python train.py --n_mels=64 --spec_augment=true --win_length=512 --text_encoder_causal=true --text_encoder_norm="layernorm" --text_encoder_fused_qkv=true --residual_init="none" --optimizer="muon" --muon_scale="match_rms_adamw" --nesterov=false --max_steps=12100 --weight_decay=0.0
Rows from block 4 of the audio encoder of a small contrastive audio-text model, named by matrix and row number. Rows with one number belong to one channel. Each number is 500 + 50 x the weight over its row's rms, rounded and kept within 0 to 999. All counts start at 0. Numbers have three digits each. After the name is the row's rms in percent of the matrix's.
After each channel's rows are labels from the 100 clips, of 14848, where the channel reaches its highest value: "responds to" is what is common among them; "loudest" is the band of the loudest frequency at the time of the peak. Only what is clearly more common there than usual is listed. The data: telephone keypad tones over noise or synthetic speech.
# convs0: first width-7 conv (encoder.blocks.4.convs.0.weight, 96x96x7, each kernel summed), inputs 0-95
# convs1: second width-7 conv (encoder.blocks.4.convs.1.weight, 96x96x7, transposed, each kernel summed), outputs 0-95

convs0.10 105:462484535499480545456492457522400492493440479507519501508542599533462450476482547540555511504501488478584494497626493546482495619463568552497489500675431493499455461498424506426459513615469497428539492602559450537579444536484477580482455451461508502579474519394509518509493440479442507477
convs1.10 101:471543528532452489490454468531364454579505461546505516551481477466487540539490505521522454492482479549539566415538511478496609475506516458557452521547475480533449454478404508535439404541525546345604518525482427458507504498509438531553540387549535535518542443546458521506587571594444528573
responds to: mains hum
loudest: 1000 to 2000 Hz

convs0.57 089:486463478473436536458576468392392466584545440479486462495521528580499485537557472386535495439526551495485587465496556468462451579644406558471447408514469494473477533444479456488471564538582470510510400486541528446493527513496479472494456518506411535450421504470486422505484599507543513483
convs1.57 087:541491539508544608579486452562486608542435432532461548531579501402395508481465478457512518578483508500530420507489581564528492526393445491516559409495519557443507522527475499523607510476462506503569475585497531580526524526419459470557486442450497470511499523494478442579540550520610418491
responds to: speech; key "*"
loudest: 1000 to 2000 Hz; 500 to 1000 Hz

convs0.1 087:468452529494510463473500506493633515478493498454440437545492512412545519502560547547634568442518499508556591431374473515417466541540548441546434549549463405495468430535585464486444504477474483554539433542492569471542461455498444492519542589508465538448462563530459489517511429511437411516
convs1.1 100:508486520515503545458533481520596513477549489543573576524506535427423577522367600565561469476518409481534485420430535447475477522483454494503562505539503540489457582451503495502550497529580416585499537443605480505484476521459576588514412549457494511492590528613479554473459496487563551484
responds to: number of keys: 1
loudest: 1000 to 2000 Hz; 500 to 1000 Hz

convs0.14 101:443536509528440496451444560477554534450612530422332445582508520441484539500445499498401447517510480479494417469375518471484594542468621491587553525454488554554500552523573451539475496475540529501502515446520523478507560484501472469541497477468495426507521532534475504431496561526606431529
convs1.14 099:483490445503580448439471488500505470506460482606608504600422474491467514499497433566534545532473513622537512572516507490464395490510471577494556512485465524455491457567454478541486500483495425494460489565638446505561543425485538568492409538548422583513487560476484549528408451466422535541
responds to: number of keys: 1; number of keys: 2
loudest: 500 to 1000 Hz; 1000 to 2000 Hz

convs0.11 107:389548453371339462466450510571488530543563563432462466506456474547476586541509539472573547506454490475494391502546534485460498560462565502504533463505478531504502522601426442498437549464521478500507511481486425432513482513461424416481471539494520551478479510564478488494531546486493518340
convs1.11 101:509481455493713478495549500563549484464441460486538475464493489534525540484489479540417481529532567470442305516533493476533512453533545445500447569476577417544552469490562442450501422552464560499444485533507497531446523493526458419589502473517518579524528475498473505462515546533471527419
responds to: speech; key "5"
loudest: 1000 to 2000 Hz

convs0.19 096:394439551579452582539463473509528546455425583500468518521588458532518449494496513493413500490472578535488539550487578551510474499605543451454457523421544518468542516536468379613493579441551498474568436559426578428489544489519490450515454477523594475494442503504559525538528575516560477485
convs1.19 093:444533501600516501552508463587459449477428546481537529451515500552494514548518413354547474445540510562503506483529486504482555439507442488539483500530495470484386530577492503528438376556523569494473562427440542527584445496564447531431519454505556468482527547400462386429490493512422458506
responds to: key "9"
loudest: 500 to 1000 Hz; 1000 to 2000 Hz

convs0.67 094:587531483517481519537395484551474497555554514484548527509488507539478496542471488490582508495532456520379502441526516478541482595446419502445432503514495477380557408516507505601466546544532502499513489488461534499531535482614443491517442483496471486574618573523491396518463462450477664458
convs1.67 088:469529558488535474440435499479522497500471473584437464450532558420492521468576466506544511561504590493445461526501511430499554480409517550497459519422564465678539469458513500447551475535450578431464572522577494479532477540460427467579521500529478518388496398566496538468556476481598448484
responds to: number of keys: 1; white noise
loudest: 4000 to 8000 Hz

convs0.27 096:571531516498455527507516501562538542489463471544417512432548459484588426664476458498625554486481590504469389484426452532563545485435505548520549503490472550552529494482474414459530530542499525434473464461555483547475480507477498529522497441516539480471445423380535546479500566556538506374
convs1.27 111:484438510468381523502486414454484532499465544534394463484510494578595451323511506474504515483494427443452370465532458535537509494463521432414539434482495463461540516492533512481482503530454599485417546457462513515425580458588550465495511592434496487455448498496544492498526496453511471426
responds to: key "9"
loudest: 1000 to 2000 Hz; 500 to 1000 Hz

convs0.70 082:551517530453543517502521506493493506521529519546516523616453605476494523530552524438488522566512573471561437512437528502560589512497556460429490564581458499415418585429534449524478547590485500558456525463539546578489512442474448463624466594553445432493534403446488493562574489447494496435
convs1.70 095:482489462497501484476427525558549368538507496527484555536518566467591530504496536530410459458562517506482569463449517499569426541558524511596563483598536566477522511512551467504488483452538444435458483456501476382536449453565491532530466441565440557609432519438428531466393408461490476539
responds to: number of keys: 1; number of keys: 2
loudest: 1000 to 2000 Hz; 500 to 1000 Hz

convs0.35 105:492488420480433449505491421576515518584488564455556516529532495519409491554491573475481543487430484507527447569537582589506462551422402515528449603504537618553598527495514460529530543459560502519444485541544401498518483494499447582431461531538552445519478491586497438478507478501491616439
convs1.35 098:442513527566478485459540524499456421581496437546407429496442502475493664494529445493538532589472472522455523545495442423474508444503433506559395460561511517415476496448519505510555509515455470527526455479467602505516573484547499334534562535473453500514522486491503472532441449528616456488
responds to: number of keys: 1; number of keys: 2; first key: 1
loudest: 1000 to 2000 Hz